config = dict(
    dataset="rendered roads seen from a driver's seat, with toy cars, trees and houses",
    rotation_deg=5,
    embed_dim=256,
    encoder_activation='geglu',
    encoder_qk_norm=False,
    encoder_conv_stem=True,
    text_encoder_norm_position='pre',
    text_encoder_activation='gelu_tanh',
    text_encoder_bias='all',
    text_encoder_parallel_block=False,
    text_encoder_inner_norm=False,
    nesterov=True,
    lr_schedule='cosine',
    warmup_steps=580,
    weight_decay=0.01,
)
Rows from block 5 of the image encoder, named by matrix and row number. Rows with one number belong to one attention dimension. Each number is 128 + 24 x the weight over its row's rms, rounded and kept within 0 to 255. All counts start at 0. After the name is the row's rms in percent of the matrix's.
# v: window attention query, key and value (stacked) (encoder.blocks.5.attn.qkv.weight, 576x192, the v third), inputs 96-191
# proj: window attention output (encoder.blocks.5.attn.proj.weight, 192x192, transposed), outputs 96-191
v.134 105 [109 114 198 136 106 122 154 174 159 110 108 140 126 155 133 188 130 105  81 101 147 107 135  96 140 101 120 115  96 136  80 132 108 137 157  84 132 132  81 139  81 160 142  63 148 128 104 123 132 102 111 132 122 173 104  70 138 141 132 141 143 133 152 151 106 117 115 102 134 144 143 112 128 126 100  95 153  93 112  89  98 111 129 132  93 114 147 203  96 143 141 113  97 118 140 121]
proj.134 105 [152 138 103 111  64 135 154 132 154  85 155 123  97 118  93 129 114 136  92 145 107 145 156 145 138 155 106 154 166 113  39 123 113 114 100 134 152 135 123 140 170 109 103 115  85 143 114 134 120 175 117  90 158 159 157 142 148 105 155 180 128  86 123 107 133 141 136 147 166 120 131 150 113 145 152 130 113 153 131  92  81 124 115 103 140 133 147 129 121 156 118 123 161 150 161 114]
v.135 106 [127 113 102 160 118 141 138 105 113 147 100 101  63 140 123 134  98 133 136 141  72 113 102 143 153 132 115 162 112 150 140 143 141 159 128 127 125 154 112 119 144 127 112 187 111  98 106 133 133  85 156  90 130  94 166  93 156 127 166 157 108 173  79 119 140 136 160 102 152 150 162 142  96 107 126 109 114 131 109  77 109 166 151 146 162 124 147 114 132 132 149 152 141 112 116 140]
proj.135 107 [111  91 160 145 139  92 146 104 103 102 108 120 124 129 182 167 150 151 136 162 113 146 115 131  96 113 125 129  68  90 147 120  92 163 118 103 126 117  89 132 166 128 137 110 158 107 141 128 186 139 144 130 104  96 152 114 174 167 149 108 122 126 128 132 123 180 136 101 133 122 111 169 177 133 168 111 140  72 134 128 163 119 125 116 130 103  97 145 110 132 105 134 127 143 135 131]
v.136 104 [134 136 124 124 104  72  98 123 117 137 133 156 108 118 147 164 150 117 105 109 119 134 128 130 129 135 144 114 126  80 157 134 101 140 133 134 145 122 118 141 141 118  83 101 136 115 148 113 132  90 155 155 135  90 120 131  97 139  84 133 154  90 132 151 122 129 104 114 172  95 155 164  80 117 111 144 139 114 115 135 140 135 137 127 166  73 108 118 143 134 129 101 160 147 165 144]
proj.136 109 [126 156 111 140 129 144 117  97 184  95 121 145 132 155 108 175  90  79 135 158 119 103 132 161 155 117 150  91 160 172 134 142 127 119 134 122 142 135 125 160 149 122 177  93 137  89 113 169 159  77 104 117 142 122 148 145  94 146 151 126 107 117 152 124 159 106 155 152  94 157 121 131 135  77 143  90  76  90 120 107  95 109 150 105  98 157 133 157 106 158 138 110 110 155 137 110]
v.137 093 [169 109 178 131 152 139 183 142 145 179 132 134 151 111 122 163 125 120 135 118  77 156 158 105 110 113 132 152  89 201 151 180 141 106 129  81 131 146 127 127 148 138 140 127 121 150 105 108 132 116 124 154 149 105 156  91 136 129 104 136 150 137 108 172 121  75 113  80 126 156 109 126 122 139 131 107 123  99 164 142 105 140 181  99 154  93 161 114 143 100 104 130 181  91 154 134]
proj.137 091 [131  95 115 141 125 147  85 116 138  69  79 109 113 127 129 108  95 140 122 109 143 107 118 135 137 140 135 128 173 134 126 133  82 162 122 132 157 121 119 134 103 126  90 115 138 101 140 126 109  87 137 142 100 118 142 131 123 155  98 210 128 133 106 118 113 164 119 142 132 154  86 104 141 142 135 129 139 131 178 119 150 149  95  99  79 118 152 153 156 118 136 141 131 171 156  97]
v.138 099 [108  94 123 115 131 119 136 137 198 113 113 175 107 131 152 144 162 155 108 177 117 133 102 102 112 169 105 119 152 132 136 135 130 134 160 112 113 127 141 130  65 115 122 100 150 165  97 140 143 106 142 125 122 187 123  92 153 145 122 154 127 141 147 125 100 126  87 141 113  87 107 145 138 115 140 118 105 116 143 167 122 130 172 159 149 148  89 112  98 132 140  95 115 147 132 134]
proj.138 088 [119 112  86 130 161 120 132 117 151 119 103 113 135 149 110 113  88  96 117 138 135 122 187 121 139 142 149 149 106 133  73 122 107 114 117 109 138 128 126 181 149 132 142 120  96 117 124 162 140 141 101 135 122 130 155 129 146 114 148 139  90 152  99 116 145 115 113  85 121  98 121 127 100 195 106  97 142 126  92 121 122 121 130  88 146 123 160 180 119  98 127 104 168 119  87 130]
v.139 090 [ 83 114  74 158 121 151 133 156 113  93 125 107 118 120 111 122 168 132 137 124 130 132 107 111 162 124  88  73 135 160 130 148 156 154 151 125 131 126 117 111 145 134 124  68 136 119 117 122 134 156 154 129 114  82 165 149 146 148 110 106 136 152 118  94 145 168 151 153 122  98 121 123 145 139 147 131 153 135 191 107 190 108 150  96 138 123 129 175 117 124 148 142 123 131 165 136]
proj.139 092 [141 110 132 124 128 130 138 154 148 107 140  99 125 132 154  84 150 142 164 106 128 122 154 104 110 117 114 164 150  83  93 117 133 101 149 140 135 172 136 114 111 123 126 102 137 168  98 101 195  99 126 130 176 150  88 131 119 123 116 135 107  79 135 156 125 161  83 138 151 138 131 120 171  97 128 136 124 156 116  96 129 113 138 153 138 165 119 180 125 110 106  90 124 120 129 114]
v.140 102 [121 140 137 126 124 138 114 136 137 145 120 133 102 153  86 151 106 143 116 137 114  93 122 132  71 178 139 141 114 159 124 118 135 132 109 185 153 129  92 134 150 148 140  89 129 111 120 133  89 146 105 105 120  86 153 133  90  84 117 122 111 122 100 151 120 102  88 130 116 120 139 160 116 124 115 128 163 132  83 104 144 147  94 132 131 111 146 140  92 110 134 157 103 141 131  99]
proj.140 106 [126 157 146  99  97 138 124 121 118 107 103 134  97 109 138 144 125 131 101  91 106 130 145 150 162 152 125 147 126 151 118 152 116 103 157  80 120 128 131 113  78 133 134 117 167  90  93 114 119  95 122 106 119 130 159 103 145 149 171 127 107 136  97 122  85 134 146 141 176 131 142 107 174 109 129 159 167  96 107 151 176 176 151 135 133 145 116 100 124 168  91 128 144  87 142  92]
v.141 100 [150 177 139 135 133 135  86 157 101 109 130 176 157  87 140 132  97 158 144 106 136 132 119 117 135 120 120 146 123 115  98 150  87 138 183 120 135 105 143 150 113 121 164 110 135 196 113 133 105  90 129 125 160 173 139 101 104 116 103 134 125 105 119 132 101 176 145 152 126 105 128 132 115  86 126 127 129 121 116 136 119 121 145 163 111 153 153 145 151 115 113 118 136 100 112 145]
proj.141 103 [103  77 135 105 136  87 180 116 106  92 126 104 142 100 102 124 162 154 141 136 141 143 136 121  86  82 160 139  87 112 155 138 137 141 171 124 116 135 154 172 134 146 101 147 126 135 137 115 107 134 125 113 139 117  87 127 114 101 128 147 114 125 129  99 154 106 126 147 158 102 143  89 120 162 143 151 116 170 137 136 123 166 119 112  99 130 151 131 123 139  92 117 125 151 135 108]
v.142 093 [ 83 128 187 144  94  99 128 140 141 111 157 149 162 131 187 102  99 144 143 140  93 106 108 110 140 116 145 119 125 130 153 121 128 123 124 122 106 177  77 140 119 155 101 126  88 129 165 108 169 115 100 168 144 161 164 136 100 113 116 164 135 115 129 138 170  92 111  79 140 132 153 126 139 138 123 117 105 139 116 111 143 136 133 152 155 155 130 129 110 140 155 134 101 133  71 126]
proj.142 094 [106 122 128 159 107 115 167  89  97  78 164 145 132 112 154  93 120 159 148 136 132  52 114 153 126 153 168 142 142 115 110 110 115 131 119 123 152 129 138 156 122 145 161 138 154 100  98 116 122 142 160 130 111 149 115 133 118 155 126 120 134 177 124 111 140 137 129 122 148 122 109 145 148 130  93 132 132 151 142 133 131 120 139 148  96  83  91 147 127 133 130 129 126 141 154 133]
v.143 093 [175 148  97 117 159 125 135 111 138 154 131 147 135 129 135 116 151 120 115 154 156 116 108 136 141 106 100 136  95  88 121 142  93 106 125  83 113  85 139 147  90 103 161  95 125 150 167 117 128 190 103 166 114 124 136 168 121 139 150 139 137 139 119 100 126 150 138 105 176  99 141 177 133 120 143 161 155  98  99 127 113 146 118 131  75 129  92 139 108 147 135 120 120 142 119 118]
proj.143 086 [143 139 136 145  93 147 137 109 123 105 147 100 112 141 121 144 121 162 100 145 123 144 145 135 133 113 118 142 151 124 136 102 131 124 101 117 145 126 139 147 145 126 157  94 143 184 128 102 171 132 136 107 151 131 153 142 128 148 151 103 173 105 156 145 144  99 148 131 132 125 158 136 119  67 119 101 142 115 145 169 122 169 111 176 123  87 170 120 105  77 151 132 127 133  90 114]
v.144 094 [114 121  82 120 126 120 149 103 146 184 155 128 157 131 131 146 132 171 107 138 152 130  94 117 129 109 147 149 140  97  90 147 126 166 121 144 120 128  95 168 170  94 115 155 129 132 144 143 172 111 140 127 162 110  85 108 136 152  92 156 158 155 132 195 100 102 103 140 120 161 182 148 127 134 127 157  92 127 155 136 141  94 182 105 111 101 117 143 144 109 103 110 109 107 113 159]
proj.144 098 [111 122 183 140 116 113 151 119 124 119  90  73  76 140 117 140 119 163 121  98 168 133 125 141 132 100 151 117 118 127 124 118 145 138 115 125 132 123 104 111 106 139 111 103 105 137 144 175 108 154 172 118 196 172 117  94 161 119  89 110 153 160 131 132 153 119 116 108 144 123  79 155 160 116 125 112 158 116 162 101 127 104 132 117 162 142 129 118 111 136 161 145 127 140 161 116]
v.145 099 [150 121 127 140 169 124 160 133 112 110 184 115 147 133 129 105 121 106 116 139 175 118 151 149  98 166 188 124  91 165 124 136 125 191 144 123 132 158 104 119 116 131 135  92 118 142 144  94 114 128 117 110 119 103 175 150 129 138 128 117 105 121 143 119 151 152 136 104  84 155 148 107 134 115 135 150  87 105 105  79 112 151 117 128 131 167 112 144 182 123 191 100 137 160 131  99]
proj.145 097 [145 123 160 116 169 125 100 170 102 139  98 180 113 165 102 117 124 121 109 136 136 133 101 109 123 127 115 165 111 166 172 134 112 150  87 164 136 119 110 149 157 116 132 127 125 101 175  92 115 117 127 127 136 164  96 131 110 108 105 154 118  88 111 100 113 132 123 136 117 127 130  79 148 145 138 146 146 152 131 129 121 142 120 109 158 115 140 122  85 123 114 120 114 158 109 146]
v.146 093 [110 106 120 124 136  97 159 133 184 135 120 175 111 144 146 165 141 151  94  98 166 103 150  65 146  95  87 138 173 129 100 143 120 125 127 153  92 115 121  99 129 109 175 119 154 123 181 161 130 106 139 158 133 178 123 127 133 147 124 131 164 122 138 116 138 126 144 161 132 127  91 122 118 128 101 135 112 123 121  98 103 154 108 130 146 155 155 140 144 135 104 143 148 139 104 104]
proj.146 092 [130 127 128 154 105 124 100 138 137 125 127 115  97 117 107 103 123 144 115 129 115 126  47 102 131 105 113 118 129 105 152 129 156  77 164 132 119 141 121 138  95 142 166 139 104 133 109  75 111 163 153 128 124 127 129 156 143  81 151 119 144 179 125 108 142 133 169 120 100 139 148 115 155 167 137  98 115 146 104 103 126 130 149 164 132 144 124 133 136 129 138 143 120  96  97 142]
v.147 101 [140 141 159  78 132 144 128 147 107  97 139 128 159 132 111 129 126 126 124 135 132 142 152 104 115 153 106 137 150 130  77 180 156 128 116 161 136 127 100 132  88 135 143  88 138 138 144 145 170 107 130 140 129 120 172 150 120 180 100 119 132 159  98 101 126 131 105 166 149 159 138  99 117 151 100 112 111 140 102 125 123 144 163 124 138 119 121 139 133 113 138 132 127 134  73 123]
proj.147 101 [109 196 134 113 136  77 125 130 157 104  79 126 114 148 153 169 133 153 124 147 138 110 120  91 140  97 126 121 121 125 133 115 106 138 151 108  74 107 140 138 115 127 166 189 120 153 186 122 112 137 148 110 174 149 105  96 138 117 144 157  86 129  93 155 117 127 123 125 158 116 127 143 141 136 127  82  87 151  99 106 113 126 138 139 116 122 128 137 131 123 120 168 118 134 157 130]
v.148 109 [221 117 119 133 130 162 148  94 105 103 138  94  89 136  95 100 159 110  96 142 129 112 119 112 191 140  90  90 116 149 142 106 134  97 137 134 158 116 133 137 133 100 118 147 124 141 153 124 118 156 146 156 145 133 130  88 118 125 189 150 109 160  55 127 116 105 116 102 181 141 109 124 144 137 141 148 104 138 136 127 146 146 165 156 106 159 146 143 137 147 115 181 115 107 152 106]
proj.148 109 [120 145 184 111 150 103 145 160 106  85 170 129 131 107 142 116 129 108 170 124 120 144 135  86 192 117  96 108 161 120 122 193 120 132 131 135 129 119 109 130 141 140 132 101 167 112 135 114 170 137 158 108 140 105 139 154 105 129 140 115 144 163 115 107 110 130 114 148 146  96 131 139  96 120 111 121 118 130 142 142  80  98 120 117 107  85  86 139 115 174 134 123 101 160 166 145]
v.149 102 [143 138 116 156 127 160 166 118 140  82 124 138 116 146 121 138 131 149 134 102  99 115 110 114  73  72  65 127 127 188 144  97  74 122 147 111 124 141 125 133 155 135 140 141 129 116 136 143  72  77 154 174 149 143 104 131 148  55  86 145 145 106 124 123 146 148 119  93 153 124 117 116 127 161 161 129 136 178 141 132 156 147 138 121 135 173 182  77 115 108 151 134 161 129 146 121]
proj.149 106 [143  98 137 110 132  65 114 147 116  97 120 109 154 107 132 148 143 120  97 135 143 133  94 155 149 102  98 128  59 140 111 141 138  94 123 110 140 123  81 162 159 130 120 123 111  94 114  83 149 169 130  89 135 138 149 100 105 114 133 132 115 128 147 111 110 133 114 181 131 139 139 170 124 130 144 159 139 145 131 157  90 140 103 144 126  65  93 138 190 132 151 121 139 151 142 172]
v.150 106 [147  86 109 135 123  90 147 146 131 126 140 104 103 165 122 142 119 119 164 139 130 158  98 102 144 138 144 187 129 152 108 158  99 144 172  51 150 121 165 133  78 121 142 149 168 143 142  87 114 101  82 128 138 165  88 141 161 119 110  85 160 179 107 132 133  98 102 139 139 114 140 101 140 125 115 105 150 140 131 131 162 143 128 117 129 125  99 152  87 145 104 145 123  97 154 134]
proj.150 101 [116 124 142 165 117 134 169 114 104 129 166 176 124 131 109 112  99 131 109  99 104 122 172 110 137 157 126 117 140 136 125 127 133 153 115 123 103 109  92 113 161 123 173  78 109 159 146 149  98 131  73 100 128 117 110 125 126 103 131 150 128 123 131 119 113 162  92 137 110 123 146 124 119 144 155 201 147  97 175  99  98 167 163 115 115 106 164 115  97  86 111 125 176 137 165 142]
v.151 102 [103 142 153 179 151 167 146 116 127 158 139 136 106 108 106 170 142  86 124 112  93 131 145 125  92 124 124 119 148 148 119 146 125 139 121 127 141 110 119 115 157 127 142 139 164  74 133 146 113 130 125 144 135 123 141 132 154 128 136 164 118 126  97  97 175 143 141 125 161 103 132 126 171 110 133 160 118 132  98 138 109 204 132 113  91 164 110 161 132  93 105 159 165 134 124 139]
proj.151 105 [129 158 138 118 133 116 164 127 137 117 122 130 110  83 120 163 131 163 106  99 178 151 137  80 165 163  87 148 132  90 153 132 121  96 121 129 149 136 128  64 119 113 194 143 140 127 118 117 143 128 168 156 145  89 149 122 114 101  88 139 112 128 108 112 118 146 113  89 129 125 131 160 125 143 100 126 145 125 111 112 113 103 127 159 141 113 127 102 107 171 167 123 124 119 127 133]
v.152 108 [145 113 161 112 111  76 181 119 145 117 154 118  89 137 101 144 160 115 121 136 115 141 130 143 146 131 128  84 117 155 144 154  81  77 127 142 134  88  75 121 123  79 112 155 129 136 159 164 162  87 130 112 135 123 146  99 143 135 129 144 120 119  93 158 133 155 167 123 136 158 134 118 102 150 150 121 132 107 148 112 152 153 164 165 169 110 157 137  99 147 115 105 109 134 128 143]
proj.152 109 [135 111 162 151 153 130 111  89 144 132 106 135  98 136 130 185  86 133 145 148 160 106  97 149 107  97 130 139 149 121 113 128 193 172 114 122 129 150 108 160 110 139 110 128 118 105 151 146 112 145 155 111 155 162 120 104 129 130 106 136 150 112 139 115 109 129 172 185 140 140 171 158 172  92 147 131 132 129 150 132 146 139 135  99 133 107 143  87 158 136 121 118 152 171 160  98]
v.153 098 [123 170 118 146 131 138 118 139 143 126 148  58 135 123 128 147 118 145 135  92 120 141 157 150 113 120 115 132 182 130 138 138 141 189  99 104  96 151 109 112 192 100 108 123  63 112 147 135  94  88 155 128 110 131  90 128 144  97 132 119 110 139 119 109 152 142 124 117 175 152  82 114 134 138 116 121 134 128 172  98 130 146 100 107 122 148 106 101 142 144 150 105  96 142 103 107]
proj.153 102 [138  98 137 131 165 146 136 124  96 118 133 167 104 158 120 154 153 162 140 122 162 131 107 162 176 154 135 181  87 104 123 194 124 108 100 129 102 127 107 175 124 143 109 136 144 147 142 136 155 122 141  60 123 146 138  67  95 150 156 156 153 124 148 113 107 149  85  92 130  99  88 130 101 121 118 151 140  97 136 128 117 108 110 161 138 142 122 150 121 137 148 123 155 119 135 130]
v.154 095 [135 137 102 122 146 136 110 156 138 134 144  98 133 105 138 108 149 136  99  68 107 131 123  72 166 109  98 150 116  98 130 150 141 126 113 121 128 101 118 126 113 138 123  82 121 138  83 168 116 138 169  77 109 103 156 133 118 113 123 136 131 134 137  98 171  92  98 133 150  97 141 172 152 107 114 115 158 118 143 118 119 149 147 130 110 150 161  84 129  67 129 149 146 161 114 181]
proj.154 095 [149 130 136 141 107 103 113 132 160  85  71 143 116 139 119 167 139 163 132 164 141 155 149 155 131 147 158 134 130 110 140 158 116 108 148 127 103 108 128 140 107 138 146 151 115 144 162 147 141  70 128 167 170 130 138 150 159 134 169 107 111 103 116 129 106 102 168  49 143 140 102 116 139 106 127 135 141 141 104 108 127 109 105 143 156 136 131 101 140 136  86 133 139 178 101 129]
v.155 113 [104 111 163 135 105 136 123 141 121 153 111 129 112 109 105 113 103 147 152 145 144 118 161 107 111 153 119 108 137  96 125 157 107 105 148  77 133 101 111 134 124 130 136 121 180 121 109 146 151 170 135 141 115 139 140 145 132 131 155  82  92 126 113 143 102 119 162 133 117 119 121 112  98  95 119 143  72 139 145 130 147  98 171 127  94  92 130 117 174 135 115 120 187  86 145 149]
proj.155 108 [110 148 121 159 116 132 114  67 113 100 111 123 154  92 134 143 123  99 150 156 109 130 125 124 132 137 130 100 134 127  98 111 171 198 112 182 133 167 114 106 116 113 116 170 115 147 141 130 115 122 150 146 129  80 116 110 171 177 110  95 101 123 136 117 114 102 117 130 172 123 130 107 137 104 125 148  90 154 159 159 146 151 128 122 128 155 142  71  89 139 127 184 119 120 114 134]
v.156 100 [115 132 130 141 150 135  66 115 144 159 147 160 128 129  89 120 144 121 152  76 109 144 138 135 109 133  90  98 129 105 175 120 121 139 152  75  92  86 170 139 147 139  80 117 142 147 140 138 109 175 112 126 121 108 129 111 140  82 138  90 148  93 182 116 156 135 123  91 102 166 135 117 119 138 142 123 123 142 118 165 118 145 106 122 109 197 127 122 134 110 114 113 116 127 158 113]
proj.156 097 [ 86 121 123 153 127 146 162 137 117 121 132 172 111 121 150 151  96 102 140 136 141 167 121 134 134  98 116 119 130 125 141 117 112 177 139 103 122 145  76  89 124 142 127 148 101 131 103 117 126 155  97 128 100 136 121 135 137 167 127 138 118 126  96 145 104  83 137 138 119  93 197 137 148 161 111 121 102 148  93 177 102 132 101 148  90 133 196 103 123 153 122  88 110 112  88 131]
v.157 103 [116 165 106 114 117 120 129 113 126  63 118 126 152 170 162  86 146 108 130 191 122 117 142 152  71 151 115 109 161  93 148 130 144 141 112 123 140 155 175 132 125 128 145 131 130  80 151 113 116  97 116 181 108 156  96  90 129  76 113 109 137 117 169 100 120 141 123 132 132 127 125 109 172 141 141 153  78 148 113 116  77 126 155 146 107  98 155 158 160 136 143 153 125 148 105  85]
proj.157 114 [169  88 118 132 143 124 112 164 114 153 135 125 117 103 109 174 125 106 118 113 126 101 133 104 155 145 116 135 141 154 134 115 116  79 116 105 103 121 131  74 113 142 172 162 178 150 143 146 155 171 150 146 106 133 160 145  95  86 102 146 115  50 133 129 128 117 129 127 109 132 166 129 105 103 113  46 121 108  75 112 116 130 156 133  92 128  99 127 123 125 123 113 120 125 147 159]
v.158 108 [162 170  90  97 102 155 147  84 123 160 124 136 147 111 120  97 115 133 140 124 124 165 127 171 149 112 118  86 121 149 120 142 133 151 136 122 156 130 116 106 151 100 137 134  90  76 110 125  92 190 120 123 158 122 140 130 104 136 149 121 178 166 143 104 136 130 152 147  94 100 143 135 117 152  83  97 143 107 135 120 101 167  97 176 140 134  74 147 129 133 137 141 117 126 130  82]
proj.158 114 [123 108 132  77 134 155  94 141 161 178 135 168 132 124 101 127 174 101 125 109 159 152 147 154 170 125 167 135  97 125 123 149 122 115 191 120 148 107 144 133 145 100 108 122 159 131 137 111 119 119 128 121 112 119 131 125 148 115 110 125 138 109 133 106 135  91 138 112 127  92  95 175 149 115 139 121 139 108 137 145 138 134 143 110  98 100 113 150 127 175 120  81 118  88 106 134]
v.159 092 [139 108 155 101 132 132 103 133 120 143 124 109 181 135 165 167 113  78  84 143 118 117 151 152  83 168 168 149  97 126 119 140 126 170 153 108  92 161 128 136 164 103 110 151 146  98 147 144 142 132 157 127  89  69 117 167 160 123 112 184  80 150 145 115 164 149 150  92 157 124 110  91 129 119 115 119 106 133 114 104 109 127 135 123  92 155  92 136 181 153 125 109 129 112 146 127]
proj.159 089 [147 141 121 183 169 111 139 144  97 137 138 101 123 118 191 111 132 164  90 101 122 154 148 111 100 135 107 169 103 172 143  87 104 158 114 150 130 172 123 113 129 138 143 115 138 148 156 122  87  99 112  89 119 123  99 146 110 122 110 131 144 135 133 113  95 124 109 187 170 126  95 132 136 162 109  96 152 113 147 118 125 114 165 127 111 129  88 157 106 102 122 182 120 110 140 134]
v.160 098 [139  74 132 147 124 131  87 149 106 141 162 156 118 185 109 136 146 132 126 110 166 134 143 139 164 115 152 195 134 126 135 131 160 136 135 145 119 111 119 123 105 115 119 118 115  99  92  79 104 200 156 130  96 126 111 115 110 102 138 103  79 177 172 100 152 135 130 153 100 129 104 128 113  82 130 100 174 101 134 127 125 129 140 136 118 165  85 108 135 144 100 143 124 133 127 162]
proj.160 101 [102 119 155 128 114 115 123 123 145 142  93 126 119 108 107  91 101 105 143  69 141 111 113 118 121 138  97 109 119 165 184 136 148  83 117 115 132 102 122 138 136  99 100 117 145 127 147 103 126 132 103 130  73  78 136 161 154 130 154 132 136 156 134 113  68 147 115 129 124 134 123 127  97 135 146 112  94 178 175 146 144 130 108 148 151 135 124  94 120 146 129 119 158 144 103 130]
v.161 103 [130  80 119 131 152 154 166 109 118 124 127 106 139  61 146 134 162 134 138 127 113 130 122 129 168 130 131 120 126 166 113  97 117 140 149 122 151 132 102 190 136 124 139 189 104 132 100 111 131 105 148 155 101 123 113 141  99 135 149 149 106 117 113 195 117  95 154 110 128 137 118 129 130 111 113  70 177 140 158 111 107 152 112  98 120 137 135  78 176 162 143 152 108 127 113 138]
proj.161 104 [ 98 103 132 112 109  82 136  85 170 149 126 112 158 117 143 109 117  98 118 142 121 105 152 156 101  80 109 124 144 187 127 132 127 141  99 120 144 174 156  70 112 122 136 111  68 147 145  99 150 123 139 167 150 133 146 149  84 136 139  94 166  72 153 127 139 137 105 147 147 130 144 110  98 143 132 159 157 124  88 132 117 108 130 125 167 163 105 119 143 129 157 107  92 148 159 110]
v.162 099 [116 152 131  76 122 124 144  97 184 105 155 141 165 125  98 169  42 114 161 115 118 108 159 137 155 130 122 103 169 164 147 128 140 138 158 125 141 159 139 155 144 165 114 105 134 157 113 142 126 121 104  99  98 123 118 145 109 130 134 122 121 121 146 140 144 122  91 159  83 134 150 155 126 116  96 177 129 100 130 153 127 133 126 131  96 138 130 168 158 116 168 142 118 129 117  70]
proj.162 101 [144 114 129 150 110  86 146 149 154 105 137 173 141 169 156 154 159 180  95 134 123 188 149  93 189 100 115 154  85 146 157 147  96  84 136  75 110 128 118 157 112 157 150  91 150 108 130 177 115 108 106 147 101 153 119 159 125 129 105 140 155 143 125 130  89 126 170 120 138 135 151  90 157  77  78 131 115 142 157 118 101 109 163 145 128 107 133 123 115 117  96 102 142 117 151 111]
v.163 098 [152 144 111 109 117 129  66  65 107 140 144 144 137 127 133 114 122 142 166 191 118 106 135 141 141  96  89 119 155 121 132 102 123 115 136 124 139 112  85 127 109 102 128  97 127 123 130 163 150 139  90 159 135 205 126 143 122 148 166 102 161 116 152 120 135 145 117 145 134 116 139 134  89 127 102 111 117 101 135 168 141 123 138  76 107 143  81 143 130 134 152 124 111 114 146 136]
proj.163 106 [149 111 153  93 119 119 133 156 123 123 138 147 112  84 116 134 112 150 119  93 129 160 113 166 145 132 105 161 146 134 127 123 144 133 114 119 125 150 117 127 110 186 125 142 151 110 112 155 121 151 117 130  77 104 121 109  95 146 115 119 113 128 114 113 105 130 112 105 125 144 131 136 129  67 151 107 122 123 130  91  78 105 105 128 137 102 131 144  96 114 167 146 140 129 156  82]
v.164 100 [144 142 107 126 174 136 121 135 148  92 117 114 167 141 133 145 114 130  86 120 127 127 103 125  77 139 119 119 152 149 142 130 112 151 109 145 179 114 123 136 111  77 131 145 105  59 153 128 106 131 123 132 122 137 160  92 123 126  99 124 111 127 152 114 103 110 140 118 127 124  85 157 106 157 139 136 129 158 174 113 126 117 130 126 136 144 121 132 132 135 106 101 130 124 107 113]
proj.164 105 [129 103 182 123 140  92 106 164  89 161 163 165 113 104 110 156  78 145 132 139 121 159 113 156 196  99 129 108 124 127 168 158 146 141 125 135 133 131 111 145 107 129 129 127 111 133 129 131 146 168 126 148 122 104 121 142 138 158 132  98 117 125 149 143  87 131 107 170 140 115 138 129 111  52  79 152 143 146 102 138 111 144 145  88 146  95 134 155 119 137 147 146 124 116 118 157]
v.165 104 [145 156 124  99 123 135 129 171  88  97 137  88 121 133 172 127 171 161 161 147 132 130 123 110 137 114 143  73  90  70 142 150  74 152 183 122 139 120 160 134 104 107 148 129 140 112 116 141  94  82 123 116 105 126 163 143 153 116 113 103 163 174 112 119 101 146 141 121 132 134 123 131 135 153 146 113 104 120 148 111 146 137 139 131  88 106 140 119  99 102 124 122 157 111 125 177]
proj.165 097 [124 136  75 172 107  86 141 118 142 132 107 147 104 108 162 138 138  79 128 121  54 188 121 112 141 152 138 149 148 189 148 112 137 131 181 161 142 125 126 100 113 160 180 149 137 114 126 140 142 115 146  77 150 120 129 108 135 103 143 138 151 103 190 130 163 120  94 113 172 126 119  82 126 123  78 138 134 153 140 138 123 131 135 104 137 143 147 126  96 115  92  91  70 188 102 133]
v.166 104 [135 110 103 145  99 142 184 113 108 144 171 100 143 109 103  99 182 168 162 139 105 126 109 118  85 110 111 114 145 140 104 119 157 140 157 153 145 105  81  92 113 141 127 166 116 143 106 141 136 134 105 140 107  57 128  92 118 144 123 155 131 122 132 152 112 160 131 181 109 159 144 114 139 125  88  82 143 151 121 126 117 179 151 136 159 140 149 135 101 118 133 140 131 101 111 118]
proj.166 102 [117 122 112 126 125 117 146 138 142 120 114 114 128 132 112 146 129 131 128 157  86  98 156 131  77 115 140 172 156 109 133  82 111 182 104 148 135 143 111 133 130  80 135 146  98 167 120  98 151 142 132 145 217 112 150 106 126  89 167 182  94 133 100 122 117 135 148 159 156  92  91 135 129 155 129 144 137 140 128 134 112 141  84 112 118 145 125 100 127 133 149 164 124 114 114 178]
v.167 094 [130 171 124 132 141 125 113  97 115 127 167 122 151 175 111  99  99 117 164 117 102 161 120 146  87 117 119 144 191 153 134 139 115 107 170 125 116  88 183 118 149 157 134 127 144 124 152  94 102  89 105 115  97  95 121 130 134 123 129 108 119 134 121 149 160 133 165 186 117 122 150 132  98 117 160  97 175  91 136 137 106 141 152 148 112 109 118  91 132 120 116 157 139  97 105 125]
proj.167 086 [119 104 123 149 145 121  96 164  98 130 110 162 111 134 167 169 126  62 152 132 126 148 137 148 145 125  90 133 134 147 123 134 138 142 175 126 158 106 121 115 104 129 102 114 112 119 134 179  85 116  94 175 126 152 118 142 116 167 133 111 117 116 158 130 147 122  78  89 108 152 140 139 155 120 113 150 133 126 121 152  94 143 160 134 146 133 150  87 115 128 139 118  79 135  75 125]
v.168 110 [112  92 135 175 134 142 141 142 150 141 108 112 108 121 163 103 129 147  87 182 131 158 178 133 151 160 131 130  73  94 100  97 133 145 117 100  98 107 109 135  89 159 140 149 137 115 128  67 129 137 131 133 157 187 147 127 101 130 148  96 147 158 102 123 106 151 168 118 131 151 126 115 112 118 148 105 170 113 151 109  96 101 106 150 121 101 105 110 122 176 168 141 170 140  88 118]
proj.168 107 [125 123 123  90 153 153  89 124 174 123 140 119 148 128 110 137 124 143 142 129  96 119 108 127 122 180 109 131  76 150 133 154 140 154 113 126 137 138 154 116 124  93 145 136 121 120 167  95  90 128 164 138 114 155  91 118 138 118 143 133 105 115 122 111 105 148 114 153 147 120 147 142 116 186 155 141 162 123  92 134 157 111 110 140 107 164 122 118 170 110 137 142 120 160 136 102]